Weights of a small encoder-decoder audio transcriber: encoder layers 10, adamw at rate 0.0015.
Rows from block 2 of the audio encoder of a small encoder-decoder audio transcriber, named by matrix and row number. Rows with one number belong to one neuron. Each number is 50 + 10 x the weight over its row's rms, rounded and kept within 0 to 99. All counts start at 0. After the name is the row's rms in percent of the matrix's.
After each neuron's rows are labels from the 100 clips, of 14976, where the neuron reaches its highest value: "top examples" is what is common among them. Only what is clearly more common there than usual is listed. The data: melodies that start on their tonic, played by one synthesised instrument.
# fc1: first MLP up (encoder.blocks.2.ff1.fc1.weight, 768x128), inputs 0-127
# fc2: first MLP down (encoder.blocks.2.ff1.fc2.weight, 128x768, transposed), outputs 0-127

fc1.358 098:42 53 52 40 61 62 52 56 56 55 63 43 58 46 40 41 43 54 56 57 66 30 54 48 44 69 46 52 52 66 58 52 46 72 57 44 55 40 54 63 56 57 51 42 64 51 60 58 59 44 53 35 57 63 64 42 46 50 39 46 60 72 44 72 47 40 46 54 56 49 40 30 55 47 48 49 43 55 37 60 53 56 36 41 47 67 29 55 46 47 65 62 47 29 45 45 31 63 63 69 45 59 56 47 49 53 54 40 73 37 57 49 49 35 45 52 51 57 52 50 53 47 33 69 39 55 62 30
fc2.358 096:40 53 65 51 56 45 41 65 62 32 45 56 59 50 48 36 62 47 51 57 58 54 55 35 32 62 42 47 39 44 55 56 43 63 45 67 40 50 46 48 50 47 60 48 64 61 50 70 43 46 61 46 62 45 31 50 44 58 35 53 70 58 54 50 46 65 44 38 38 57 62 54 58 43 54 33 52 70 36 53 35 43 51 49 56 37 48 41 54 44 65 52 55 58 34 68 27 56 41 48 43 58 57 25 51 38 50 54 51 41 42 61 62 62 62 58 49 55 51 45 50 62 53 56 50 42 80 43
top examples: the note C; pace: fast

fc1.719 111:42 54 38 60 47 38 45 56 59 59 61 49 56 52 53 46 53 69 48 57 45 51 56 49 39 55 48 45 43 56 42 40 61 48 45 42 52 41 48 63 64 58 54 48 66 53 45 58 71 42 52 41 43 49 51 34 56 46 36 46 47 50 37 53 47 57 55 72 67 41 58 59 65 52 46 45 39 46 31 50 26 52 37 60 37 23 61 38 50 60 37 68 54 37 33 58 47 55 26 53 52 49 61 50 51 37 57 41 45 56 58 39 54 51 40 56 51 72 64 59 38 65 49 44 56 49 77 36
fc2.719 108:44 60 45 54 63 38 55 51 51 37 52 64 45 56 63 43 53 44 35 47 27 38 42 42 43 34 40 43 49 39 45 36 56 47 51 60 66 47 39 53 59 51 53 58 40 56 26 60 55 50 51 25 33 50 54 43 47 37 50 61 45 55 40 38 54 57 41 60 42 53 50 44 63 46 36 31 46 43 70 66 46 57 36 61 52 24 39 41 50 43 28 52 66 46 53 47 50 53 48 45 55 52 55 42 59 39 36 67 46 53 52 52 61 63 56 35 55 62 69 43 34 39 37 47 50 55 63 56
top examples: the note A; tonic: D

fc1.457 085:45 52 53 34 72 47 50 31 46 54 44 54 64 47 63 44 62 41 67 32 41 52 44 57 52 60 51 20 44 58 48 45 61 59 51 54 38 62 46 42 45 60 54 57 42 50 36 54 21 48 62 46 50 62 49 44 48 39 50 49 58 69 38 38 82 56 64 37 43 50 34 57 36 38 66 52 37 41 49 45 46 60 39 50 46 55 47 45 43 59 45 35 47 50 59 51 50 48 54 17 54 43 51 55 48 57 34 58 42 40 53 50 52 50 43 46 47 44 49 42 60 44 35 46 58 55 55 59
fc2.457 071:59 46 45 49 42 35 46 45 41 39 54 57 41 44 63 54 59 51 46 39 64 51 47 78 48 56 44 53 51 74 60 50 61 41 62 61 41 54 68 65 71 44 46 36 60 66 42 26 46 33 49 49 48 37 52 59 56 50 62 44 64 67 49 54 65 64 42 53 47 44 38 68 59 54 66 40 40 60 50 50 47 58 51 71 47 48 37 68 47 43 42 44 40 56 42 49 37 44 45 25 39 50 47 51 60 49 52 52 46 50 55 47 51 48 44 47 38 41 31 48 68 52 45 52 57 69 36 48
top examples: the note A#

fc1.248 100:42 51 69 45 41 52 50 66 41 39 56 46 61 34 50 58 56 51 53 47 54 40 36 59 53 55 37 72 42 43 40 51 36 52 40 57 57 58 42 64 32 36 81 41 61 51 36 50 45 50 63 48 52 46 66 49 58 62 49 40 39 44 34 49 54 58 66 70 54 24 50 55 55 49 54 57 46 56 47 53 49 67 48 59 68 58 60 27 53 38 59 49 46 49 52 48 46 36 53 40 56 57 56 35 51 62 34 51 53 35 54 37 51 59 46 37 54 32 48 60 51 54 41 46 60 69 61 39
fc2.248 114:51 67 67 52 58 53 59 62 49 58 48 41 50 41 62 45 55 52 53 66 49 27 50 63 60 41 37 60 48 48 46 46 45 59 50 66 52 58 48 53 48 39 76 34 52 42 33 50 26 32 73 46 43 48 54 46 56 55 40 53 58 72 38 45 56 56 45 63 43 27 38 66 65 51 54 60 24 54 54 50 58 56 33 53 59 55 46 35 44 43 47 58 48 48 54 58 46 47 47 49 50 57 46 40 64 41 30 54 40 42 62 58 53 54 51 46 52 47 36 55 35 61 38 53 50 71 40 50
top examples: the note A; reverberation

fc1.69 107:55 52 66 58 65 55 49 54 47 39 51 47 68 23 65 36 48 72 55 41 47 39 71 66 45 44 57 51 53 42 40 54 35 39 43 46 45 60 42 53 46 52 45 35 38 43 43 53 46 47 58 50 53 53 39 39 68 56 56 60 36 60 46 57 68 55 45 67 45 45 31 76 59 33 67 48 43 46 31 47 45 59 46 45 56 44 54 51 42 38 45 40 51 43 41 41 59 43 44 65 64 41 42 54 63 55 45 49 65 50 50 56 72 59 43 46 39 39 56 65 31 46 43 44 45 53 50 51
fc2.69 122:50 60 51 61 56 48 49 35 44 48 50 36 40 23 63 56 48 43 50 56 57 32 51 59 50 44 42 66 43 48 42 55 39 55 50 40 48 54 53 62 35 41 61 56 50 52 43 44 44 39 63 52 36 54 51 45 56 50 47 39 54 75 42 46 49 53 47 48 43 39 36 73 51 53 53 66 32 47 55 41 61 60 42 60 46 46 43 32 44 38 47 50 37 59 39 59 49 56 56 43 53 56 43 67 58 46 44 67 41 41 62 57 68 56 45 44 46 35 50 42 33 43 22 41 77 72 43 54
top examples: the note A; tonic: A; bass guitar-like

fc1.525 093:57 56 42 40 60 44 45 48 41 28 43 42 55 53 49 55 69 50 35 57 32 65 63 56 43 49 58 60 40 54 46 50 48 52 57 47 46 53 43 69 41 52 34 58 57 43 66 59 49 49 55 59 55 49 66 39 49 67 51 38 68 60 49 51 36 44 40 51 46 68 55 31 54 36 48 41 56 45 49 53 56 56 50 25 32 41 68 65 51 37 42 66 58 35 45 30 52 62 76 52 40 40 52 61 50 63 49 47 53 56 53 42 39 53 40 60 46 63 65 60 42 50 43 46 50 29 61 54
fc2.525 092:43 53 47 53 43 51 29 38 58 54 53 49 62 51 47 33 66 49 44 36 46 66 56 45 42 53 41 51 32 63 47 62 45 37 64 44 46 46 49 46 50 59 43 58 68 48 60 64 50 72 39 56 37 61 41 51 51 46 39 44 55 53 62 68 48 49 50 37 45 71 56 48 57 26 56 34 78 58 45 46 40 62 59 43 46 54 52 50 58 68 44 39 52 49 52 50 36 44 39 42 57 47 54 41 30 31 57 54 52 53 38 35 42 48 49 53 55 59 76 54 51 44 59 57 31 34 54 53
top examples: the note C; the note A#

fc1.267 101:53 46 53 69 62 50 50 46 44 59 29 54 46 42 54 54 29 64 72 56 50 50 52 46 58 50 30 50 56 47 59 53 48 48 33 64 45 34 60 38 56 47 54 50 43 41 18 40 45 35 42 41 55 51 35 65 62 43 63 56 57 38 39 58 60 52 61 53 41 46 40 58 51 59 43 50 30 37 59 49 37 46 47 69 56 33 67 53 48 43 47 59 45 38 58 62 67 32 40 52 37 56 51 49 57 44 41 28 51 60 46 59 38 50 46 53 68 47 69 48 59 51 44 50 45 46 54 45
fc2.267 087:67 71 44 71 60 49 55 39 58 61 54 61 44 38 56 41 49 52 58 59 41 45 50 50 49 54 52 54 45 51 39 66 63 63 30 49 49 47 51 36 56 50 48 61 26 58 52 44 62 34 42 24 52 50 48 56 56 40 62 29 43 37 39 54 53 41 36 61 41 41 47 41 47 62 39 60 40 44 68 49 53 62 43 59 70 52 58 69 59 43 38 66 58 48 72 43 52 61 27 47 53 57 42 62 50 49 37 35 49 51 50 41 65 61 65 60 51 61 49 52 60 51 50 52 47 52 46 52
top examples: the note A#; the note F; tonic: A#

fc1.331 107:50 52 45 56 60 69 61 44 43 38 46 48 42 53 62 64 54 37 61 41 53 35 50 47 29 24 44 53 39 38 63 44 28 40 46 53 43 46 38 60 41 53 60 52 47 27 49 42 46 60 49 47 35 42 65 29 42 59 52 35 44 47 50 57 50 43 55 55 43 42 43 56 68 60 62 43 48 58 40 53 42 51 56 60 63 63 47 51 49 38 50 44 37 50 48 48 50 36 39 61 53 29 27 59 68 38 42 58 46 51 57 63 52 68 54 47 53 48 52 56 51 56 61 75 46 40 38 36
fc2.331 112:46 30 52 30 46 53 27 39 41 54 37 36 56 52 56 64 46 48 45 46 51 49 64 65 60 60 60 57 50 46 51 32 27 43 41 51 49 40 47 68 39 33 54 43 46 47 52 48 37 61 68 62 41 49 51 62 40 57 48 56 39 66 50 52 42 46 66 47 53 34 55 65 65 53 41 57 48 56 38 63 63 52 51 39 55 65 51 23 44 42 53 41 42 51 58 49 63 46 52 59 54 37 56 60 52 59 54 49 33 50 62 53 40 51 30 57 38 35 31 60 38 52 52 51 70 55 52 45
top examples: the note A; the note B; tonic: A

fc1.222 099:50 51 21 36 56 51 46 53 49 63 43 46 37 52 48 57 43 56 38 54 51 53 44 43 42 50 55 47 39 51 51 58 67 47 53 52 33 48 66 46 61 41 64 52 55 62 64 41 55 52 46 62 56 51 68 48 39 36 59 52 50 59 33 65 42 51 68 63 57 77 54 54 47 45 52 38 57 47 48 50 46 41 57 48 54 42 41 67 38 59 34 47 63 49 49 51 45 45 54 36 34 28 42 34 54 53 67 73 41 49 36 51 42 54 72 64 55 57 59 40 66 63 72 54 54 40 60 53
fc2.222 104:51 58 30 63 46 54 53 30 57 57 63 63 35 35 43 55 42 49 54 45 49 54 36 52 51 53 47 37 49 64 40 68 65 45 60 44 49 49 52 43 65 73 43 69 54 52 58 36 61 51 26 45 49 60 53 46 64 43 45 49 39 39 31 50 50 58 46 56 62 64 50 49 37 62 52 57 55 53 59 41 48 43 53 63 38 24 60 77 56 59 42 51 64 39 61 48 48 38 56 45 46 44 45 56 60 47 48 69 54 45 35 52 57 63 62 59 55 59 53 34 52 32 58 52 39 53 58 62
top examples: the note C#; the note F#; tonic: F#; tonic: C#

fc1.345 091:61 42 61 48 52 52 42 49 36 50 49 53 65 71 43 64 45 55 64 52 52 39 49 40 58 48 45 43 64 36 36 50 44 60 49 57 47 41 69 50 45 57 41 26 46 48 48 57 49 49 54 11 32 38 43 30 65 56 49 33 40 29 57 64 56 43 47 59 45 43 54 56 64 41 55 56 57 37 46 37 56 41 57 42 51 74 39 56 65 47 57 51 23 56 57 58 42 39 51 64 48 68 48 59 60 41 41 53 48 44 53 49 51 45 43 36 42 46 56 55 45 58 50 59 49 54 52 55
fc2.345 086:42 52 70 44 31 71 45 53 47 59 58 56 61 64 37 73 55 57 61 55 37 50 47 46 52 38 52 51 42 45 47 46 49 59 39 50 39 45 53 55 44 38 29 64 25 46 50 54 44 42 49 34 65 46 55 52 61 52 67 57 43 41 44 49 62 51 63 70 43 50 67 62 53 43 51 54 43 52 67 40 53 60 54 43 63 71 50 48 44 29 60 40 32 55 50 50 56 59 57 49 59 42 51 54 48 52 44 48 41 60 65 25 38 52 45 61 49 49 45 60 43 73 42 36 54 54 38 58
top examples: the note F#; the note B; tonic: F#

fc1.67 108:34 53 66 37 53 52 47 50 64 51 49 44 57 58 40 45 38 40 58 54 46 50 66 43 51 65 51 45 31 61 56 46 46 57 73 52 61 54 66 58 42 40 24 45 59 65 49 45 57 31 48 49 58 66 70 52 43 47 37 67 48 54 67 53 47 56 49 31 32 62 68 35 49 43 48 45 50 68 47 54 52 50 65 24 57 52 42 48 60 39 53 42 61 41 41 47 51 45 61 63 49 42 61 42 51 42 48 38 68 67 51 54 56 63 46 61 36 45 49 59 56 47 40 50 40 42 60 49
fc2.67 122:42 41 52 43 37 44 36 51 63 30 42 43 63 66 52 25 61 41 41 39 57 53 46 50 47 50 51 49 28 59 66 55 37 41 52 44 39 46 44 51 36 38 50 31 55 58 56 54 51 59 44 59 59 42 40 35 27 57 36 49 69 58 69 43 50 52 41 40 42 50 51 43 62 44 44 39 61 50 43 61 31 59 58 36 58 55 54 41 54 49 57 48 48 60 35 43 31 55 55 51 55 32 59 57 28 50 55 34 39 50 57 46 51 58 53 52 62 40 52 74 57 49 60 67 59 45 43 52
top examples: the note C; the note F; bass guitar-like

fc1.630 099:63 43 65 50 37 52 49 67 42 61 48 53 50 45 33 50 55 48 48 55 36 61 57 42 59 51 29 50 47 48 63 55 57 48 39 48 42 54 42 52 41 43 47 67 50 36 51 54 35 52 62 50 59 45 60 40 48 43 62 37 48 63 49 64 21 50 62 48 49 50 62 44 69 67 54 53 54 75 63 64 50 35 43 33 35 43 53 47 54 52 49 49 51 56 38 33 53 69 57 53 22 56 30 58 57 56 51 61 50 57 31 31 41 41 42 41 44 54 49 41 47 55 53 67 54 52 50 60
fc2.630 103:35 55 55 36 32 46 38 61 51 56 53 64 62 50 51 55 39 44 50 42 36 57 65 40 57 37 53 52 51 48 43 49 45 42 50 51 41 44 48 58 42 45 57 51 62 44 62 65 31 43 62 61 56 48 54 59 53 50 56 48 45 64 60 62 49 46 52 45 44 72 69 57 52 42 58 56 59 55 61 47 56 58 53 12 47 56 47 54 60 56 54 51 54 49 40 37 63 57 58 76 52 39 46 38 35 41 35 63 52 45 32 56 42 44 43 48 28 55 53 53 43 70 59 50 30 46 59 28
top examples: the note C#; the note B; pace: fast

fc1.6 093:71 51 58 39 37 38 48 60 49 56 46 58 44 43 39 38 50 51 57 44 44 43 56 51 46 57 57 69 48 56 66 52 39 60 58 54 42 39 49 40 39 51 40 40 51 56 68 62 33 35 52 49 58 58 49 52 77 45 54 50 57 50 49 45 64 43 39 73 44 58 25 58 57 56 62 56 43 57 57 50 54 56 46 54 42 66 74 67 50 52 57 71 59 45 48 48 40 48 67 58 47 27 52 57 44 41 42 40 51 67 37 58 47 51 37 45 45 46 38 41 80 52 60 46 38 49 49 42
fc2.6 088:59 45 45 60 60 43 60 61 38 60 59 64 55 56 52 31 52 34 48 61 66 44 50 57 54 48 42 54 54 65 64 33 43 49 43 61 59 44 59 53 53 54 52 67 51 54 42 55 42 53 61 42 37 43 52 40 66 67 54 44 37 50 48 62 45 53 55 54 50 62 58 56 55 48 63 63 44 38 46 39 38 61 43 24 45 57 56 63 62 54 39 53 55 65 28 51 67 68 48 58 30 53 50 46 68 46 52 61 70 55 42 43 43 42 51 57 26 53 31 58 46 59 48 38 30 58 55 44
top examples: the note C

fc1.757 117:78 66 51 39 52 51 43 59 52 59 36 57 52 54 14 63 44 48 55 55 38 63 47 30 62 61 47 41 54 42 43 42 63 66 62 40 52 42 52 59 47 56 41 61 55 15 52 63 36 54 38 38 40 46 45 51 44 54 60 46 55 42 55 68 41 52 61 45 37 51 55 45 54 40 54 45 44 39 50 48 44 40 52 49 54 49 57 46 73 58 46 53 46 49 50 53 61 45 49 70 43 49 39 54 42 46 57 45 48 60 49 46 45 33 29 35 56 60 54 42 59 64 64 59 46 44 46 63
fc2.757 134:49 58 64 45 53 66 45 59 38 74 47 52 49 64 38 51 53 59 69 59 42 56 61 50 56 58 54 45 64 48 46 57 62 67 37 49 50 57 60 52 42 46 44 56 51 45 52 68 44 42 55 48 71 43 52 66 50 61 56 61 47 42 42 56 43 40 62 50 49 49 64 46 58 50 46 52 46 47 63 54 46 44 49 21 68 59 52 63 60 51 57 49 44 31 53 56 69 56 53 74 55 68 49 37 46 56 31 32 43 59 39 55 31 43 61 56 55 68 43 55 57 60 60 44 25 48 57 45
top examples: the note F#; the note E; tonic: F#

fc1.475 088:45 55 52 53 46 42 45 52 41 37 67 42 47 39 51 57 61 61 31 42 51 62 46 49 52 48 56 24 66 39 56 58 52 68 37 38 54 65 56 45 51 39 48 42 61 35 38 51 39 41 53 40 50 63 38 44 44 65 45 25 52 49 48 60 51 40 63 44 41 52 71 62 30 57 49 55 64 39 42 61 71 47 54 46 43 42 47 52 50 38 67 54 52 41 51 50 46 59 41 52 57 52 55 22 56 55 55 55 50 66 60 53 54 67 56 60 39 49 41 37 63 36 60 48 40 38 69 49
fc2.475 077:57 51 64 35 54 53 71 44 34 56 44 45 42 31 44 42 47 42 43 43 53 51 28 39 45 39 41 57 43 45 30 52 71 56 51 47 48 52 71 49 45 38 52 48 61 57 43 51 37 46 58 44 61 66 46 44 70 61 52 60 49 63 38 45 49 43 57 59 55 41 49 67 53 43 56 55 55 47 54 33 72 42 35 46 41 44 46 59 43 51 80 36 50 59 54 49 55 55 50 31 41 49 55 49 50 45 43 61 55 39 41 61 55 42 49 57 27 51 62 44 28 49 50 44 66 54 61 30
top examples: the note A#; thin (high-pass)

fc1.695 094:64 47 48 43 60 52 44 66 39 51 31 31 70 62 37 63 41 47 58 63 59 54 56 64 58 43 59 24 34 51 48 40 45 60 53 46 36 53 41 37 37 45 58 51 38 37 51 58 46 51 56 48 47 44 53 43 38 57 54 36 41 44 57 53 47 51 56 49 32 45 33 45 49 54 37 43 66 50 46 57 37 62 51 37 39 55 55 37 43 47 43 57 53 63 51 49 50 50 30 67 41 49 49 69 35 67 53 30 57 67 68 57 59 36 46 60 63 40 56 62 61 60 32 47 55 55 51 53
fc2.695 081:44 47 50 57 51 62 34 42 53 52 31 49 47 64 46 49 47 49 54 56 45 31 44 60 49 55 59 41 51 51 45 59 38 57 51 45 59 46 62 53 42 50 40 48 30 31 50 41 61 68 46 54 58 38 55 57 53 67 57 42 54 17 69 48 58 51 51 50 56 49 67 23 49 49 58 58 57 32 66 42 48 50 62 43 72 57 43 32 52 39 64 43 46 47 54 52 74 49 56 54 63 48 39 46 33 47 58 43 50 49 41 58 56 39 73 52 32 62 58 66 51 44 55 46 41 48 45 57
top examples: the note F#

fc1.321 086:54 49 35 54 64 55 47 65 53 34 64 39 49 54 53 48 59 51 37 44 53 40 35 54 73 61 59 46 51 41 38 45 58 36 50 65 48 47 58 60 60 50 50 58 54 47 47 54 45 49 59 47 40 59 59 53 35 51 54 48 32 70 61 47 52 58 55 61 50 46 50 47 39 28 53 50 48 42 22 50 70 39 39 53 44 54 48 57 32 36 61 54 59 53 50 46 48 61 50 29 38 31 46 55 40 39 53 39 69 49 64 58 63 35 45 45 35 36 25 59 53 50 41 44 41 53 45 33
fc2.321 069:51 61 54 51 52 38 42 52 51 35 44 42 68 52 60 44 50 48 48 38 57 55 39 68 53 52 55 55 60 53 47 49 26 54 54 57 46 43 59 57 52 20 56 59 60 47 45 54 60 64 75 51 42 67 55 51 34 60 46 45 46 75 57 44 61 57 71 64 62 52 51 56 66 54 47 47 60 48 55 58 46 53 43 51 58 48 35 24 61 49 51 43 75 50 32 68 50 64 43 55 45 43 38 42 55 48 41 63 77 48 48 63 44 56 55 54 55 45 37 49 51 48 51 38 45 49 58 45
top examples: the note A; tonic: A; thin (high-pass)

fc1.91 094:43 60 61 51 63 61 29 40 66 45 43 47 36 46 35 36 55 63 67 33 62 45 56 49 40 43 65 54 47 63 38 54 32 51 57 49 51 35 66 60 55 51 62 48 60 46 57 48 43 53 54 64 51 64 57 29 51 40 60 52 50 56 49 43 49 48 52 66 48 57 47 48 47 45 53 47 50 40 36 40 72 59 70 24 43 55 42 45 69 44 54 40 51 35 47 61 46 49 40 49 36 28 39 56 45 60 51 38 44 29 45 56 52 51 59 62 49 42 57 70 52 57 50 48 53 52 65 62
fc2.91 079:57 51 59 57 35 35 31 63 51 42 52 38 49 42 56 41 54 74 58 44 50 52 44 41 52 50 52 55 34 46 44 78 61 42 55 54 47 62 43 50 44 42 48 57 71 52 45 41 39 54 50 59 40 62 37 54 60 56 38 36 53 60 52 52 40 63 53 43 43 70 41 61 44 36 60 35 58 57 51 67 30 49 66 57 57 49 39 46 59 49 57 46 61 42 42 43 34 43 27 39 39 30 42 44 42 46 52 41 49 44 50 51 55 46 59 46 55 29 46 50 59 49 59 61 71 47 68 64
top examples: the note C

fc1.275 113:47 40 57 45 55 49 52 62 56 53 47 47 50 47 69 56 46 49 42 54 37 34 53 33 39 46 37 47 41 41 45 47 52 35 41 59 48 38 60 68 48 42 47 49 63 54 51 74 43 44 41 55 56 64 68 35 50 41 42 52 43 63 67 62 49 64 59 49 44 73 51 67 71 70 54 49 53 57 39 33 54 54 53 49 42 40 27 41 53 36 39 59 42 45 56 37 52 47 53 40 53 55 29 50 43 57 45 59 54 40 53 52 63 44 42 44 40 45 31 53 52 50 63 72 46 65 50 29
fc2.275 124:53 38 67 42 24 57 33 58 47 50 51 36 61 43 56 51 57 54 43 43 62 51 56 58 43 49 54 53 39 51 65 40 43 50 41 41 36 46 45 58 26 34 47 36 70 60 62 48 40 53 63 73 44 56 54 47 37 52 45 54 51 72 68 50 53 52 58 47 40 57 57 62 68 55 56 48 42 56 42 50 55 62 60 21 34 47 35 38 37 46 53 42 46 57 49 50 52 57 61 46 51 38 58 49 34 49 57 63 33 53 52 59 52 50 40 52 42 28 40 54 44 61 56 43 59 59 56 35
top examples: the note A; the note C; tonic: A

fc1.412 096:38 40 49 41 58 66 57 54 52 51 25 50 48 51 49 55 51 47 51 51 57 51 39 37 43 45 49 35 35 60 72 43 55 44 50 48 46 50 43 68 51 43 45 45 57 56 37 46 31 46 54 58 68 54 51 32 51 47 49 41 73 52 48 49 45 43 49 48 46 61 47 47 90 60 61 53 61 48 60 49 55 52 59 30 43 49 41 55 64 45 62 56 48 50 37 41 47 49 58 41 56 56 47 44 42 48 66 54 66 39 43 46 58 30 59 65 42 37 45 44 41 60 59 71 25 56 34 45
fc2.412 080:47 20 49 43 26 45 48 50 58 48 41 47 65 31 50 55 61 49 51 42 54 51 58 52 51 55 54 65 34 58 46 53 54 42 37 60 41 42 40 57 37 52 57 52 69 63 63 38 42 65 42 67 44 43 42 47 43 64 47 50 62 77 56 56 53 49 55 44 43 69 62 59 55 43 42 42 57 60 39 55 62 43 49 15 37 47 53 51 50 68 41 52 45 62 31 53 62 55 49 43 49 47 59 43 35 51 54 54 36 55 49 59 47 54 39 43 42 37 43 48 31 46 49 52 49 42 56 38
top examples: the note C; tonic: C

fc1.669 089:52 44 71 42 47 42 32 48 40 41 45 60 55 55 26 47 47 62 53 51 39 76 44 62 47 57 32 46 43 30 40 33 58 62 52 49 56 49 60 70 61 53 47 53 60 58 61 65 44 49 55 48 38 46 47 45 42 50 60 46 57 53 51 59 23 49 54 54 57 69 55 48 63 42 49 59 68 64 54 40 55 49 38 38 44 45 32 57 47 47 50 47 59 67 58 53 54 63 72 58 37 38 36 56 54 47 50 58 43 35 46 43 38 35 38 39 54 52 53 42 50 43 55 47 52 25 57 39
fc2.669 087:49 63 68 62 39 63 36 64 51 62 50 50 60 57 50 48 43 56 48 49 42 71 51 46 53 38 46 55 44 44 45 58 50 40 61 53 58 52 41 54 44 62 47 66 64 62 46 79 46 49 45 49 60 46 52 53 59 52 53 49 67 60 40 44 32 48 53 35 49 64 54 67 49 33 47 37 63 64 60 53 43 46 66 20 60 38 55 70 46 52 54 57 49 54 44 45 49 56 38 41 50 55 55 24 48 42 48 61 46 56 39 43 49 48 48 44 49 56 48 50 35 59 55 43 26 36 76 49
top examples: the note C#; the note B

fc1.453 098:49 43 55 50 56 48 65 54 57 43 43 41 41 45 66 38 47 54 59 43 64 52 49 66 51 60 37 52 42 26 54 64 32 29 55 53 53 69 50 50 41 40 75 41 67 43 43 53 43 53 52 36 44 53 47 52 60 82 61 46 35 52 47 44 59 78 51 57 64 41 47 53 46 28 51 42 42 55 57 61 62 58 39 64 37 59 49 55 52 54 37 47 45 51 50 51 54 46 57 46 48 46 58 37 48 55 25 37 58 35 42 44 55 52 35 52 56 42 52 51 45 56 25 57 49 53 49 44
fc2.453 087:29 54 67 51 52 50 53 58 43 31 61 51 59 58 68 37 45 55 51 50 58 42 41 53 51 52 46 69 36 48 59 42 38 52 68 54 55 60 39 53 42 43 64 37 48 42 39 45 40 22 53 63 45 65 38 38 40 46 36 41 73 61 39 42 55 65 40 53 39 23 44 63 57 53 56 44 39 43 40 63 48 43 56 60 50 57 55 30 46 43 53 57 37 49 53 57 39 52 51 52 56 57 43 57 65 57 48 39 38 52 60 45 46 50 51 43 52 44 51 64 46 45 35 41 68 64 39 65
top examples: the note A; reverberation; the note E; pace: fast

fc1.197 103:47 38 49 33 53 47 55 52 42 44 50 56 63 67 14 34 39 50 67 47 54 64 51 62 59 41 50 48 58 33 44 42 49 68 46 54 65 36 41 57 37 31 42 39 50 45 44 67 51 55 36 43 55 60 65 60 56 67 45 59 52 46 53 51 54 42 62 44 44 45 46 64 29 46 59 41 64 50 59 50 64 46 47 45 67 57 56 42 63 56 64 68 49 54 53 62 53 56 47 75 56 53 49 57 61 55 46 36 49 37 61 48 61 28 43 54 51 41 44 49 34 47 52 50 50 45 62 52
fc2.197 103:51 43 73 53 73 67 47 67 46 65 58 51 63 67 36 56 48 45 53 62 38 45 60 47 48 55 40 54 55 45 47 66 55 67 27 57 52 58 60 42 42 43 57 44 36 32 38 68 54 40 69 42 67 42 56 46 63 64 68 54 47 46 53 55 37 42 55 45 43 57 62 47 50 39 53 44 41 53 56 52 44 54 39 48 63 62 63 46 58 36 51 52 48 38 51 44 62 58 43 66 50 66 44 57 51 60 45 33 31 37 52 48 42 47 54 46 32 57 60 41 53 68 48 42 57 46 63 47
top examples: the note F#; the note B; reverberation; tonic: B

fc1.704 099:42 37 49 38 42 45 58 68 40 48 48 39 57 42 55 44 58 55 34 52 47 44 63 54 58 54 60 33 28 53 48 58 44 46 58 52 73 60 44 45 54 44 49 40 73 58 44 58 56 56 48 70 66 66 45 57 36 55 50 47 55 54 67 59 44 57 40 46 40 70 57 47 53 52 62 43 39 52 63 51 46 64 68 40 54 45 45 41 45 58 47 44 47 65 66 52 40 65 28 57 40 51 62 48 39 44 52 39 38 65 48 36 58 59 33 38 42 53 35 42 48 48 70 44 37 40 68 54
fc2.704 080:52 40 43 46 35 44 31 63 58 36 60 37 45 57 43 45 57 61 43 54 74 58 61 42 52 61 49 28 54 53 61 72 47 59 52 43 52 35 63 40 51 47 62 33 60 63 60 69 49 50 48 57 67 54 43 58 44 62 52 39 55 52 70 49 51 55 52 44 42 51 59 39 51 29 55 12 55 41 42 52 35 41 53 48 47 46 52 44 67 46 56 32 51 62 55 46 43 36 53 41 62 52 52 46 43 54 68 52 39 51 48 56 50 53 60 66 60 45 48 50 51 41 73 51 45 42 43 44
top examples: the note C; bass guitar-like

fc1.245 097:59 16 61 61 45 44 40 54 37 61 61 48 69 51 27 45 51 61 47 62 47 55 41 62 49 55 33 59 56 50 57 44 47 59 42 48 46 42 41 44 34 43 54 40 39 26 34 51 49 52 52 48 31 39 48 43 53 67 44 32 45 49 48 57 40 45 45 47 31 44 38 58 48 50 51 58 52 70 60 50 53 62 54 63 55 63 70 53 42 41 56 45 50 57 47 48 44 52 49 78 56 50 55 33 55 60 65 53 43 56 63 53 51 40 36 55 49 50 46 53 45 54 33 38 31 54 41 63
fc2.245 084:57 51 66 44 63 62 56 55 48 62 44 50 55 57 45 62 44 51 63 49 32 33 52 43 53 50 58 51 62 48 40 51 48 69 35 60 55 42 52 62 45 42 59 56 41 43 43 53 44 48 57 38 62 50 64 60 73 52 50 47 26 37 33 41 50 62 42 48 53 45 47 60 63 50 58 58 41 44 51 32 61 64 37 45 68 62 49 46 56 40 50 39 33 41 43 49 67 57 41 64 63 69 47 58 56 55 28 30 45 50 69 62 57 36 47 49 42 64 34 49 40 64 44 57 56 52 39 58
top examples: the note F#; the note B; reverberation